config.yaml
train_examples: 101725
stem: "deep"
widths: [40, 64, 120, 208]
mixing: "mixup"
weight_decay: 0.2
Rows from block 6 of a small image classifier, named by matrix and row number. Rows with one number belong to one channel. Each number is 200 + 40 x the weight over its row's rms, rounded and kept within 0 to 999. All counts start at 0. After the name is the row's rms in percent of the matrix's.
After each channel's rows are labels from the 100 images, of 14848, where the channel reaches its highest value: "patch colour" is the nearest of a few named colours to the mean colour under the peak. Only what is clearly more common there than usual is listed. The data: abstract colour fields from 500 small random pattern networks.
# convs0: expand pointwise conv (model.blocks.6.convs.0.weight, 384x64x1x1), inputs 0-63
# convs1: depthwise 3x3 conv, stride 2 (model.blocks.6.convs.1.weight, 384x1x3x3), a 3x3 kernel
# convs2: project pointwise conv (model.blocks.6.convs.2.weight, 120x384x1x1, transposed), outputs 0-119

convs0.334,104,167,192,204,169,241,198,211,197,196,300,203,153,162,178,241,210,208,220,225,209,181,229,178,136,207,370,231,204,184,164,184,244,178,222,257,125,234,165,249,223,218,185,258,207,180,224,149,233,241,202,247,206,250,235,201,179,152,238,236,180,157,153,174,182
convs1.334,096,209,207,215,212,260,252,207,263,261
convs2.334,102,215,122,149,149,221,295,267,258,183,185,218,193,206,200,207,200,181,215,164,216,190,195,195,210,164,193,230,177,236,224,166,204,267,183,218,159,162,179,191,135,190,218,190,217,143,295,121,229,217,157,237,235,188,178,191,130,173,252,180,175,171,259,164,109,193,224,196,207,119,207,194,290,189,220,196,164,182,163,151,217,187,232,176,187,235,201,213,182,229,193,232,257,158,233,330,179,204,142,212,186,179,245,170,209,204,129,187,252,208,131,223,144,199,218,200,173,234,182,86,253
patch colour: purple

convs0.343,093,212,144,162,163,227,225,236,192,144,245,205,167,267,246,204,150,193,170,192,161,209,232,223,278,188,192,191,214,164,186,245,210,239,129,160,158,249,248,211,178,241,202,191,151,258,269,188,225,176,215,197,247,265,147,231,201,256,308,228,192,177,113,184,217
convs1.343,113,202,207,223,208,150,152,215,143,127
convs2.343,112,196,244,146,209,176,182,178,181,194,256,166,197,238,125,177,202,194,182,180,187,113,197,156,220,187,105,152,218,158,238,220,237,199,177,171,208,183,195,189,244,215,123,183,237,241,191,179,226,211,207,127,203,196,201,182,198,208,193,222,194,315,189,207,240,209,224,225,192,182,203,177,202,289,200,191,223,341,186,167,143,200,126,168,252,246,120,221,258,244,240,198,195,189,227,210,218,211,249,285,181,212,185,135,230,190,227,172,274,220,280,183,204,222,85,167,156,201,235,204,175
patch colour: brown

convs0.115,114,212,202,203,259,167,232,186,176,150,187,169,197,258,189,241,241,159,196,219,208,195,186,224,300,181,168,177,229,198,225,202,189,237,187,148,232,144,213,219,183,174,259,125,174,204,218,194,142,168,256,202,203,203,205,214,202,388,181,198,255,188,218,217,243
convs1.115,094,210,178,212,184,170,203,201,291,135
convs2.115,084,162,96,169,224,219,239,206,173,145,188,206,228,192,271,190,225,207,168,151,142,234,236,219,184,273,264,199,201,251,193,187,249,177,240,206,156,211,173,230,206,167,178,253,188,217,248,159,172,145,180,207,174,286,164,199,183,265,172,210,199,150,242,127,203,140,122,184,231,152,226,243,240,173,216,245,183,181,217,206,118,202,236,198,172,219,225,223,163,234,308,250,194,206,209,261,139,209,149,254,119,193,197,275,136,295,191,219,207,219,240,196,165,216,205,200,141,171,175,182,163
patch colour: cyan

convs0.322,090,298,227,229,184,155,203,184,181,261,201,244,166,254,301,195,199,206,227,162,178,202,210,224,207,182,140,116,162,232,251,188,144,212,208,303,273,211,189,177,166,198,217,153,184,164,194,260,145,205,217,213,194,154,170,270,240,241,175,170,197,204,155,201,238
convs1.322,111,190,195,192,182,244,265,197,258,266
convs2.322,109,229,181,192,191,265,193,138,171,206,266,244,116,184,185,194,145,201,246,176,227,273,154,208,128,200,183,249,148,231,210,188,178,147,189,187,226,184,229,184,240,212,105,187,217,200,128,193,185,148,196,156,274,218,245,213,178,161,178,191,233,217,223,213,284,207,103,230,268,171,145,199,204,198,236,218,162,240,179,228,212,215,237,203,274,146,213,206,221,193,190,241,63,161,183,206,143,219,218,245,212,205,198,241,176,172,227,200,154,266,243,163,273,164,198,265,203,189,269,239,181
patch colour: orange

convs0.191,092,319,193,254,197,125,191,217,194,205,237,257,197,204,244,259,215,187,247,180,242,214,170,224,213,251,193,135,201,229,214,125,159,188,168,234,228,221,193,242,196,163,245,155,207,103,187,193,174,192,202,294,188,195,207,292,193,198,146,206,234,182,177,249,171
convs1.191,112,189,185,179,189,238,254,193,268,266
convs2.191,109,223,213,229,159,328,183,138,202,191,259,257,168,196,186,183,152,166,191,150,216,177,245,121,101,186,172,243,207,207,274,177,193,146,245,218,240,211,229,175,195,265,173,237,200,244,200,206,178,78,198,180,230,201,162,152,175,179,221,177,175,247,288,155,204,202,172,248,266,132,167,189,203,250,232,204,179,223,183,164,172,201,218,190,231,109,243,214,231,184,250,245,139,190,127,233,214,173,190,222,199,272,155,235,208,165,182,167,174,222,222,270,191,156,186,218,209,213,214,236,252
patch colour: orange; red

convs0.278,096,270,166,230,232,139,208,218,226,190,202,197,181,164,201,208,183,167,216,202,178,123,172,224,242,173,230,212,258,265,239,174,182,283,163,244,178,228,252,204,139,191,172,226,239,199,221,260,177,185,197,242,107,193,230,236,329,237,177,167,222,135,191,168,177
convs1.278,110,195,190,186,184,233,264,192,265,266
convs2.278,105,116,162,225,186,197,156,216,184,132,224,197,162,191,236,175,143,266,220,169,239,234,207,157,55,187,201,289,179,185,155,229,178,186,196,227,165,158,230,224,220,157,196,208,217,173,204,209,210,187,271,217,224,217,124,235,146,145,252,168,153,236,275,226,204,229,143,264,274,194,116,240,210,215,200,206,151,185,133,111,198,294,207,205,248,209,297,200,186,200,183,232,217,231,256,207,214,278,188,198,224,205,170,187,206,193,151,233,178,230,180,173,219,209,144,202,216,198,230,210,194
patch colour: orange; brown

convs0.19,108,243,95,241,174,162,231,167,223,228,209,290,249,126,229,216,159,191,143,180,192,171,234,204,186,235,223,155,185,226,197,162,172,210,203,145,159,255,233,210,207,170,175,196,261,126,145,212,234,174,254,274,197,206,186,262,211,178,181,233,171,160,203,144,124
convs1.19,094,136,160,229,169,237,252,239,230,181
convs2.19,085,244,216,221,209,205,100,275,184,233,160,194,188,265,251,181,115,163,272,210,235,167,151,136,202,149,193,215,178,123,222,230,137,183,193,193,237,157,265,128,173,229,239,172,257,185,207,191,216,201,242,220,173,301,144,216,201,210,192,183,201,159,192,199,131,184,192,228,204,226,211,216,179,199,270,190,215,225,205,211,217,224,267,136,226,193,236,181,210,91,167,218,196,227,187,215,158,151,159,146,235,214,216,232,233,230,171,170,236,162,182,283,150,119,174,176,197,258,150,135,170
patch colour: yellow

convs0.79,103,203,230,135,238,184,197,236,194,187,268,171,126,234,199,196,210,239,202,177,240,307,141,210,264,126,206,192,207,138,177,164,232,158,163,242,209,261,240,208,181,133,235,226,210,202,251,186,214,126,142,212,207,217,222,178,126,211,235,183,273,196,177,192,143
convs1.79,100,204,199,190,237,183,149,229,109,229
convs2.79,094,185,150,189,221,209,133,203,273,166,152,180,207,63,251,204,176,211,222,216,178,187,210,173,229,184,170,202,213,225,204,201,166,196,204,195,179,164,282,219,292,239,228,175,280,181,225,139,170,261,212,153,235,192,184,217,173,185,190,207,200,208,138,237,171,199,203,211,180,226,231,198,171,191,126,234,226,158,194,157,143,205,180,144,145,238,191,167,193,214,301,169,248,162,212,166,248,205,211,141,163,191,229,144,317,146,259,200,213,189,200,207,237,139,202,173,174,73,188,194,243
patch colour: brown

convs0.71,091,161,202,190,219,314,249,192,226,238,211,178,236,201,153,150,201,190,183,168,148,182,188,137,199,201,205,240,202,171,179,238,275,154,219,148,186,154,208,119,253,167,159,218,262,204,173,210,262,163,205,122,254,228,167,153,166,197,248,245,136,224,265,196,218
convs1.71,111,198,185,182,191,240,248,181,268,270
convs2.71,105,225,173,234,193,165,212,319,178,233,122,179,260,202,154,216,241,181,198,257,193,235,102,227,307,213,237,143,181,204,163,162,234,221,128,218,146,130,205,165,197,188,242,187,195,154,216,183,252,223,178,223,140,181,264,242,207,113,158,199,276,145,92,205,212,211,252,195,137,234,201,206,214,158,212,191,212,231,237,221,218,178,227,188,185,263,165,212,214,188,188,249,251,175,225,217,198,224,211,229,246,172,234,166,182,226,262,165,288,182,139,213,210,251,205,168,163,201,197,166,192
patch colour: cyan

convs0.269,109,202,81,208,225,182,224,271,196,206,177,224,180,175,210,180,181,203,128,187,210,210,166,225,197,155,193,163,184,190,179,184,189,210,241,162,183,148,244,208,225,173,221,188,215,160,160,201,219,133,257,217,235,207,205,206,172,221,188,215,194,187,213,13,123
convs1.269,084,184,170,180,165,141,145,185,155,147
convs2.269,103,159,208,167,281,209,190,151,279,162,218,243,222,167,259,191,195,227,172,208,171,233,215,248,172,247,228,212,228,166,181,139,142,202,190,226,188,187,188,174,209,196,212,186,279,210,200,298,234,172,137,215,186,210,171,228,215,193,184,191,198,265,194,250,209,206,229,216,178,338,159,196,102,200,207,170,208,182,175,164,302,184,185,188,165,187,150,279,196,241,253,224,190,170,221,220,259,251,240,229,276,205,159,176,128,97,137,201,177,219,179,170,218,268,200,204,208,238,207,224,144
patch colour: blue

convs0.0,100,200,229,195,150,229,171,199,248,224,251,210,190,165,201,341,192,202,183,175,200,201,128,167,184,221,229,210,190,202,180,208,240,132,68,165,203,304,200,167,188,190,175,228,236,192,206,203,238,239,146,216,200,174,175,206,209,120,229,228,170,250,160,220,206
convs1.0,087,194,183,186,183,277,256,188,252,241
convs2.0,094,190,247,231,170,247,138,208,161,202,176,229,254,170,236,147,183,203,169,240,186,255,230,167,183,246,248,200,155,277,165,151,257,176,196,249,186,185,166,181,173,219,207,296,213,181,156,260,165,210,200,239,128,97,251,172,129,168,189,187,185,178,214,177,196,97,207,214,221,225,168,200,198,199,207,341,194,196,201,229,233,208,198,224,181,190,222,241,224,136,226,287,201,266,199,209,164,156,171,242,271,176,139,240,131,186,224,213,195,191,159,244,167,238,224,201,204,220,182,225,274
patch colour: cyan

convs0.283,091,261,193,220,274,192,183,269,211,201,225,196,182,201,187,199,201,200,206,120,188,233,237,182,223,270,207,237,293,180,197,153,219,168,252,215,173,186,246,150,212,102,197,242,258,195,220,230,267,152,127,186,182,262,181,203,148,180,241,217,274,236,155,216,156
convs1.283,106,199,188,213,179,270,246,207,255,259
convs2.283,108,175,199,170,184,238,236,226,185,186,78,181,276,191,206,202,192,185,242,223,235,213,253,173,213,187,204,262,242,234,201,191,214,188,180,264,226,163,168,189,137,292,244,170,183,181,202,189,137,199,240,225,207,189,202,187,196,206,165,181,239,239,229,252,211,203,233,306,201,153,174,207,179,216,125,187,115,215,201,169,172,214,261,230,136,209,192,194,186,207,199,246,281,230,151,156,268,236,302,211,180,249,192,211,179,189,206,154,217,253,128,280,240,172,115,97,208,202,215,194,206
patch colour: grey

convs0.130,106,179,236,112,233,212,169,151,192,173,244,148,109,218,197,183,206,229,185,178,235,298,193,221,237,95,198,190,196,117,155,177,272,164,142,215,206,232,229,204,196,159,257,218,172,215,239,191,201,163,153,191,234,219,227,158,129,206,242,176,252,208,202,184,159
convs1.130,095,203,195,199,193,161,296,204,187,142
convs2.130,092,200,187,193,218,193,179,178,281,165,176,188,183,107,207,225,205,181,226,200,168,180,223,244,242,217,154,187,221,173,216,191,153,214,206,223,168,193,249,248,243,248,220,171,296,182,213,106,157,247,199,173,278,200,182,223,157,217,209,190,187,229,213,230,172,223,227,231,183,158,252,165,101,218,131,251,185,165,191,155,164,192,146,140,150,217,185,166,181,175,256,141,249,122,210,167,255,187,220,127,141,191,240,155,268,129,224,239,193,214,202,185,195,133,202,176,214,68,215,245,187
patch colour: brown; green

convs0.68,090,162,142,184,224,142,218,269,195,154,186,92,164,207,119,244,210,225,106,288,195,216,195,190,208,200,193,233,246,221,249,200,176,237,226,217,210,225,240,212,150,192,191,210,208,266,253,185,178,168,202,183,140,189,206,159,207,234,206,183,297,201,167,127,174
convs1.68,111,216,205,202,204,156,137,188,137,136
convs2.68,125,290,144,192,185,291,209,195,223,274,197,224,150,184,166,212,156,193,214,251,174,196,178,185,220,222,163,188,157,220,268,217,216,174,196,199,217,130,218,191,240,246,166,192,230,215,203,198,222,134,140,89,199,203,245,214,227,135,173,235,200,145,137,163,213,192,247,164,235,174,198,159,233,162,204,217,225,208,180,199,163,131,231,127,216,202,181,216,334,236,202,196,110,153,202,250,187,153,178,270,206,208,234,193,233,212,244,80,224,213,174,226,200,169,219,209,177,183,262,238,249
patch colour: yellow; white

convs0.192,103,194,92,187,204,230,161,246,232,220,195,261,186,126,213,256,179,188,164,151,230,193,197,212,106,221,224,176,158,176,137,198,232,167,265,231,184,256,204,197,226,189,208,218,205,160,127,208,219,214,190,228,230,185,219,195,199,154,176,201,142,226,157,136,77
convs1.192,094,188,169,172,167,138,151,191,153,146
convs2.192,116,143,266,202,227,178,156,177,253,164,216,236,290,190,178,191,265,223,208,178,198,224,218,207,165,150,301,202,231,142,137,151,210,201,211,183,182,236,247,163,241,178,283,195,244,209,196,169,227,196,198,249,211,176,162,198,244,211,217,240,203,258,241,205,200,257,182,255,180,219,166,198,125,225,235,225,168,185,220,176,268,270,175,198,181,142,230,322,128,172,205,233,229,182,174,208,251,261,233,168,232,237,173,230,150,152,137,290,142,190,247,177,159,245,195,205,252,211,178,185,145
patch colour: green

convs0.29,094,244,177,219,206,156,194,173,260,307,250,212,213,140,211,252,218,232,178,135,214,214,243,167,207,249,244,205,183,201,212,142,214,140,159,175,210,241,207,152,174,116,165,255,314,117,206,244,230,222,206,242,163,162,219,218,193,145,193,193,218,188,196,190,212
convs1.29,099,190,177,188,168,155,143,184,144,137
convs2.29,116,166,235,174,164,132,232,204,202,194,193,204,224,221,154,238,247,230,157,213,182,181,176,206,213,148,270,107,238,201,163,237,245,198,250,139,155,261,196,227,186,98,270,151,197,231,257,158,192,255,227,234,141,164,158,233,215,245,229,185,183,150,246,151,207,250,183,120,158,122,229,210,196,178,224,160,187,141,281,224,220,170,183,226,195,178,230,194,136,231,179,132,204,196,204,223,201,180,154,156,132,213,187,220,221,194,171,284,149,132,243,151,169,247,257,220,260,190,169,237,186
patch colour: purple

convs0.123,100,291,151,207,223,184,191,212,204,185,180,296,251,160,270,187,128,156,163,139,228,188,199,274,151,251,166,120,198,207,155,165,174,211,258,202,178,217,246,222,225,171,233,165,199,146,117,234,193,161,210,252,217,221,186,254,207,196,159,184,195,192,228,178,143
convs1.123,097,219,240,215,239,273,250,233,239,216
convs2.123,101,219,259,220,138,280,164,176,158,249,172,191,129,228,209,130,126,210,177,235,170,164,204,223,162,160,170,194,194,311,269,282,142,118,243,215,239,182,235,156,215,230,182,207,223,261,199,182,202,239,223,140,161,242,184,241,203,214,199,210,149,138,153,183,221,209,232,181,284,180,156,136,256,165,233,202,252,154,186,187,145,195,225,183,224,191,212,185,262,204,198,170,92,193,201,193,191,126,206,191,235,249,188,216,241,191,201,170,189,202,194,255,154,113,207,196,171,192,266,187,202
patch colour: orange; yellow

convs0.284,105,184,273,124,235,191,135,257,209,198,198,196,92,193,214,184,201,221,196,167,249,283,114,218,227,96,186,186,179,104,163,202,234,171,223,244,217,219,236,191,190,169,234,219,183,200,201,201,212,156,132,200,224,190,229,177,170,193,203,173,224,238,177,205,124
convs1.284,093,190,178,177,181,154,134,178,156,136
convs2.284,111,187,309,187,173,187,252,254,169,216,246,207,218,271,166,116,211,183,192,195,169,202,145,194,158,153,272,182,184,183,169,201,272,167,202,232,168,205,156,167,206,154,232,242,194,219,209,228,217,156,205,204,171,219,177,175,219,178,235,231,192,200,224,144,226,158,162,214,202,232,126,189,198,215,346,209,126,237,217,173,215,304,235,185,277,173,229,244,160,198,166,260,176,188,216,196,150,209,197,236,293,242,196,209,99,243,139,203,202,181,196,199,128,234,177,205,169,260,204,198,186
patch colour: green

convs0.104,096,227,164,191,176,190,193,219,202,344,214,251,162,218,295,240,155,253,209,161,157,211,203,206,144,193,190,142,133,189,210,202,174,184,245,172,226,201,239,120,144,185,169,225,205,178,147,280,211,194,247,213,207,154,153,226,208,206,263,171,185,213,216,185,145
convs1.104,098,212,222,209,206,268,252,206,265,245
convs2.104,104,258,245,222,195,224,177,193,215,259,233,230,159,237,190,216,170,183,281,196,185,280,131,220,186,175,184,252,50,218,177,171,204,220,100,206,221,181,206,159,238,246,140,158,207,140,124,235,196,192,135,133,244,235,251,182,177,175,200,217,238,203,150,244,201,151,183,178,229,201,138,165,196,180,219,182,167,235,130,236,174,243,216,178,201,197,173,206,243,180,199,245,154,169,214,144,123,185,200,212,234,149,203,237,201,194,309,175,183,232,172,177,263,200,221,238,154,185,236,258,175
patch colour: yellow; green

convs0.298,118,224,201,178,195,208,190,224,217,229,194,211,212,207,244,160,92,224,188,167,151,197,193,222,208,216,135,185,191,208,209,221,180,207,165,149,219,206,265,114,122,198,144,231,211,245,151,332,199,203,192,174,172,170,107,198,253,217,263,143,200,228,210,214,150
convs1.298,093,208,181,208,192,173,165,236,283,139
convs2.298,093,200,233,186,136,225,291,204,299,153,201,180,158,290,180,208,196,165,258,230,239,200,154,228,231,147,194,201,207,176,199,207,207,197,226,227,160,191,200,191,208,199,207,114,208,174,268,163,271,238,202,186,282,144,175,195,146,191,217,167,207,214,207,189,186,158,149,162,186,133,194,189,139,192,204,217,82,181,225,181,237,191,200,158,198,197,193,224,155,267,221,234,201,101,199,153,97,154,235,127,192,191,202,180,219,148,222,289,159,240,144,171,198,219,218,155,227,220,241,227,247
patch colour: purple

convs0.65,101,187,144,194,262,159,188,191,372,210,180,187,230,178,161,155,260,152,196,173,244,190,213,160,251,211,255,234,201,149,219,229,279,216,231,180,212,146,202,173,159,162,173,230,252,172,204,212,208,198,192,230,175,151,262,206,255,214,155,211,193,195,164,155,207
convs1.65,112,200,181,176,192,232,249,172,255,279
convs2.65,099,177,163,190,232,202,155,195,176,72,206,218,130,187,223,159,147,244,214,163,218,214,196,205,201,167,146,223,235,143,245,175,193,270,203,222,151,58,216,185,220,230,148,177,184,130,232,187,169,183,213,205,194,205,134,224,226,196,173,145,179,222,226,232,144,211,215,188,215,223,212,279,220,187,164,218,235,184,170,94,221,240,184,169,243,275,165,201,218,236,195,197,236,210,226,201,209,239,190,186,238,155,219,99,205,208,224,190,317,294,180,237,187,242,165,173,206,220,223,150,216
patch colour: pink

convs0.275,100,268,254,278,210,144,239,163,188,203,202,207,236,206,210,162,190,194,154,180,180,199,241,188,257,194,201,214,271,247,262,165,156,236,220,140,175,316,246,195,184,175,180,202,245,190,236,213,230,120,142,213,150,229,181,245,214,196,195,225,243,159,133,182,130
convs1.275,099,195,171,186,188,149,145,174,140,143
convs2.275,119,209,192,172,166,184,142,190,232,231,194,177,183,193,197,175,192,186,136,222,243,173,166,247,238,182,177,93,181,199,213,220,208,224,187,192,185,172,205,182,226,180,175,200,219,218,199,205,167,239,131,191,133,208,235,241,208,214,182,153,174,160,104,177,170,153,277,56,173,217,224,149,183,149,214,180,276,182,194,238,238,114,114,179,178,266,134,221,275,172,234,219,173,180,282,206,170,146,148,210,201,155,181,211,276,195,233,185,235,174,202,167,198,278,249,184,228,131,214,177,243
patch colour: purple

convs0.194,097,166,261,176,176,155,200,233,271,180,181,190,150,233,183,212,209,190,213,229,194,216,217,139,225,175,249,223,201,157,242,301,233,251,224,217,181,237,254,208,112,242,160,235,212,259,298,165,250,173,173,233,185,188,210,226,244,234,241,253,201,201,231,292,171
convs1.194,099,215,208,218,213,258,261,205,258,257
convs2.194,105,185,152,125,173,231,188,231,245,142,195,246,159,187,215,190,228,252,261,174,282,231,205,232,178,152,218,233,202,217,217,199,233,259,226,188,140,156,225,165,223,160,220,221,238,107,253,197,251,171,216,214,218,189,127,206,203,220,244,282,155,146,273,166,137,172,188,197,232,302,218,269,156,184,207,226,226,119,183,124,167,227,181,184,227,198,241,172,184,136,157,170,210,174,210,198,202,189,134,157,162,170,223,200,130,255,214,212,226,228,193,203,312,174,240,223,175,183,191,249,155
patch colour: cyan; green

convs0.256,093,207,101,162,219,168,169,182,223,142,203,178,240,196,212,175,167,194,207,214,208,206,192,222,220,200,247,255,248,169,198,217,218,292,118,147,130,157,261,220,119,229,163,259,179,260,272,211,222,223,181,233,150,229,218,214,242,215,249,177,244,143,185,148,224
convs1.256,112,204,219,218,202,152,142,219,144,134
convs2.256,113,284,217,148,216,204,220,207,170,252,223,171,204,195,135,217,234,127,185,217,180,155,142,197,275,231,169,111,197,197,239,181,218,134,190,164,210,203,165,180,207,205,145,201,221,248,176,162,150,144,198,185,216,181,272,190,185,163,142,225,280,200,221,159,286,206,173,219,152,136,246,172,197,231,236,236,188,335,263,265,134,194,219,172,267,182,151,191,219,195,245,215,138,160,162,153,153,168,224,277,152,219,217,189,188,191,235,162,244,180,269,204,234,174,179,212,164,203,201,219,171
patch colour: cyan

convs0.290,102,191,302,193,177,148,227,136,208,211,181,164,257,274,206,150,214,222,209,223,178,229,237,161,242,196,189,224,207,196,304,232,177,243,187,196,212,215,215,185,121,229,162,198,194,241,297,199,210,170,175,188,166,177,183,212,225,228,222,201,233,183,257,293,295
convs1.290,092,187,163,181,171,145,150,182,145,148
convs2.290,123,218,199,252,207,231,80,209,225,229,161,175,212,204,224,209,157,152,145,219,170,200,213,215,200,237,187,161,189,274,215,197,135,149,217,240,205,162,212,106,202,226,203,196,236,264,215,142,71,170,154,144,169,196,259,250,173,137,170,160,177,162,165,152,174,198,258,191,219,104,194,123,258,166,256,264,252,194,189,218,139,203,223,157,177,204,204,271,243,171,184,257,176,196,214,163,187,150,186,224,226,226,176,221,243,142,245,187,222,165,163,260,241,190,224,164,196,221,208,207,242
patch colour: pink; purple

convs0.61,099,164,210,191,205,180,166,165,210,225,224,139,203,251,171,188,241,250,249,251,164,203,205,137,246,176,245,262,204,208,272,216,198,214,213,247,254,172,173,187,129,216,171,269,173,264,301,207,163,243,170,170,129,140,221,172,236,203,224,160,234,203,183,290,213
convs1.61,094,198,218,222,205,251,264,212,260,255
convs2.61,104,175,170,253,132,122,187,238,158,149,222,172,197,217,206,163,119,165,175,141,237,241,154,161,173,166,179,225,170,215,126,159,168,251,176,234,216,220,250,253,222,171,200,215,180,161,174,207,142,194,213,160,183,228,220,186,210,182,253,151,212,207,179,238,132,183,148,187,174,205,193,236,230,221,212,160,223,215,175,206,231,192,207,254,222,238,255,151,143,165,245,210,243,223,237,200,175,267,133,144,289,118,231,159,185,188,200,210,202,145,178,198,114,219,218,205,265,228,125,78,267
patch colour: green; cyan

convs0.77,107,232,224,262,249,205,258,167,186,167,195,176,210,189,150,194,215,145,207,206,182,130,230,189,174,203,221,248,415,250,214,170,208,219,232,227,169,161,218,200,231,170,192,186,251,197,207,215,204,192,204,195,173,258,198,200,195,220,184,224,236,166,251,201,243
convs1.77,101,210,209,204,215,273,267,214,247,242
convs2.77,102,115,213,218,204,195,172,234,153,166,155,184,254,186,190,198,228,223,135,205,187,203,242,209,143,219,243,198,245,196,178,212,254,148,227,245,158,188,222,181,176,164,288,178,227,222,237,236,269,200,284,266,139,169,94,204,165,166,214,193,181,216,292,186,258,226,191,285,213,213,167,244,149,262,185,206,187,207,231,156,278,235,196,263,211,158,279,217,171,236,145,227,248,262,180,198,248,228,225,247,214,278,196,188,218,238,190,190,189,196,168,249,156,260,143,147,190,202,201,246,192
patch colour: brown; red

convs0.341,093,221,191,138,236,214,183,166,222,205,236,226,237,213,247,157,190,201,232,94,239,268,292,222,272,243,206,182,182,64,129,194,251,166,201,120,189,195,220,175,199,158,224,224,190,176,205,219,233,174,181,209,251,222,197,205,163,205,237,195,210,196,146,242,194
convs1.341,120,214,199,193,204,161,137,198,140,129
convs2.341,107,174,257,200,214,133,177,238,163,199,266,206,225,197,181,196,217,217,161,164,195,134,170,182,161,188,256,173,198,152,153,200,188,172,210,234,132,284,208,234,245,114,233,206,209,226,221,198,229,231,280,221,231,197,130,161,147,195,288,204,197,262,235,160,241,227,112,240,183,245,164,196,194,286,268,197,157,243,221,165,188,289,169,197,262,171,232,180,84,191,258,206,231,200,217,201,207,210,206,215,218,257,158,181,239,214,190,281,174,163,241,161,195,192,163,245,161,183,185,222,137
patch colour: brown; green

convs0.364,104,208,224,196,133,223,210,96,214,197,217,203,309,255,207,257,198,185,241,208,179,194,264,176,161,365,203,209,208,205,213,233,203,190,163,163,224,240,188,176,166,230,169,187,188,233,221,204,201,237,170,195,194,197,128,213,232,182,239,212,195,219,211,270,253
convs1.364,087,195,219,211,215,270,263,212,256,240
convs2.364,098,177,227,210,176,213,234,195,179,173,207,165,212,120,171,214,227,196,208,186,160,245,198,150,189,202,182,195,173,234,183,210,225,204,234,166,211,190,336,270,261,207,197,291,76,208,213,178,156,224,168,217,272,96,258,215,207,128,217,219,194,198,168,208,175,287,179,149,214,165,153,161,205,136,158,222,183,167,199,184,202,220,204,175,165,248,264,236,196,175,274,191,211,174,225,135,186,249,196,118,216,187,213,190,199,196,260,239,186,190,195,166,246,207,236,169,242,151,245,209,301
patch colour: green

convs0.262,104,354,192,230,232,177,253,178,207,208,202,214,227,162,218,191,154,181,197,154,156,148,218,231,261,217,177,174,251,262,211,146,170,221,168,205,172,217,272,177,194,143,184,193,276,176,172,281,201,123,208,211,169,228,169,232,245,247,194,186,210,160,235,180,172
convs1.262,096,209,206,210,197,252,268,206,271,241
convs2.262,101,179,183,241,184,234,152,245,208,186,176,166,204,229,230,153,180,233,243,216,252,202,198,140,143,244,183,301,180,174,189,219,162,136,179,154,218,154,257,166,206,205,213,231,273,191,183,176,229,129,277,217,198,206,219,242,151,117,200,234,190,206,232,225,208,267,175,355,256,156,169,207,233,207,227,217,199,220,152,161,155,276,292,177,226,176,290,189,224,187,152,240,191,229,206,176,232,227,208,198,196,230,212,214,197,201,137,153,195,191,183,238,194,134,133,197,191,255,175,149,160
patch colour: orange; yellow

convs0.42,097,183,242,181,227,182,169,192,184,131,214,94,213,246,151,225,206,191,183,266,202,207,188,196,184,229,221,284,276,198,221,207,199,234,210,205,201,191,222,220,149,224,194,226,160,305,314,192,177,235,149,185,142,225,195,182,203,211,237,174,288,219,177,250,249
convs1.42,100,199,219,201,189,258,258,196,255,265
convs2.42,089,110,235,234,149,159,220,221,197,139,162,170,214,245,254,152,131,212,213,146,241,196,226,204,159,161,225,226,247,222,180,223,180,238,217,232,195,249,278,255,188,163,274,215,176,189,241,257,211,224,243,171,165,237,121,204,193,260,255,199,154,200,240,225,179,206,194,196,158,225,197,247,131,214,182,114,195,135,209,173,223,192,190,274,149,212,237,153,108,176,222,184,289,232,217,165,257,219,189,93,199,201,201,206,169,238,145,200,162,175,175,211,114,183,219,167,228,194,143,167,213
patch colour: blue

convs0.367,103,125,179,185,217,246,221,225,145,194,229,55,187,212,119,218,222,244,189,271,177,188,204,196,219,202,191,211,199,226,199,175,188,166,242,217,241,199,170,208,229,187,214,214,184,223,184,185,137,197,233,119,194,193,211,41,165,212,203,165,214,210,207,206,165
convs1.367,101,212,212,209,208,271,258,210,256,248
convs2.367,112,177,185,209,210,79,177,257,202,196,194,97,252,222,205,217,165,110,202,168,183,176,155,148,242,188,192,138,215,147,136,186,171,214,172,170,218,247,230,248,193,155,229,181,198,223,203,216,180,191,201,190,179,210,189,226,175,190,212,170,215,211,200,219,169,226,190,212,52,205,253,198,161,222,232,170,183,242,228,266,206,204,209,215,185,236,206,231,148,178,212,227,250,217,237,148,191,229,175,149,216,157,198,190,223,180,150,211,213,61,229,177,165,205,204,177,246,237,46,165,210
patch colour: blue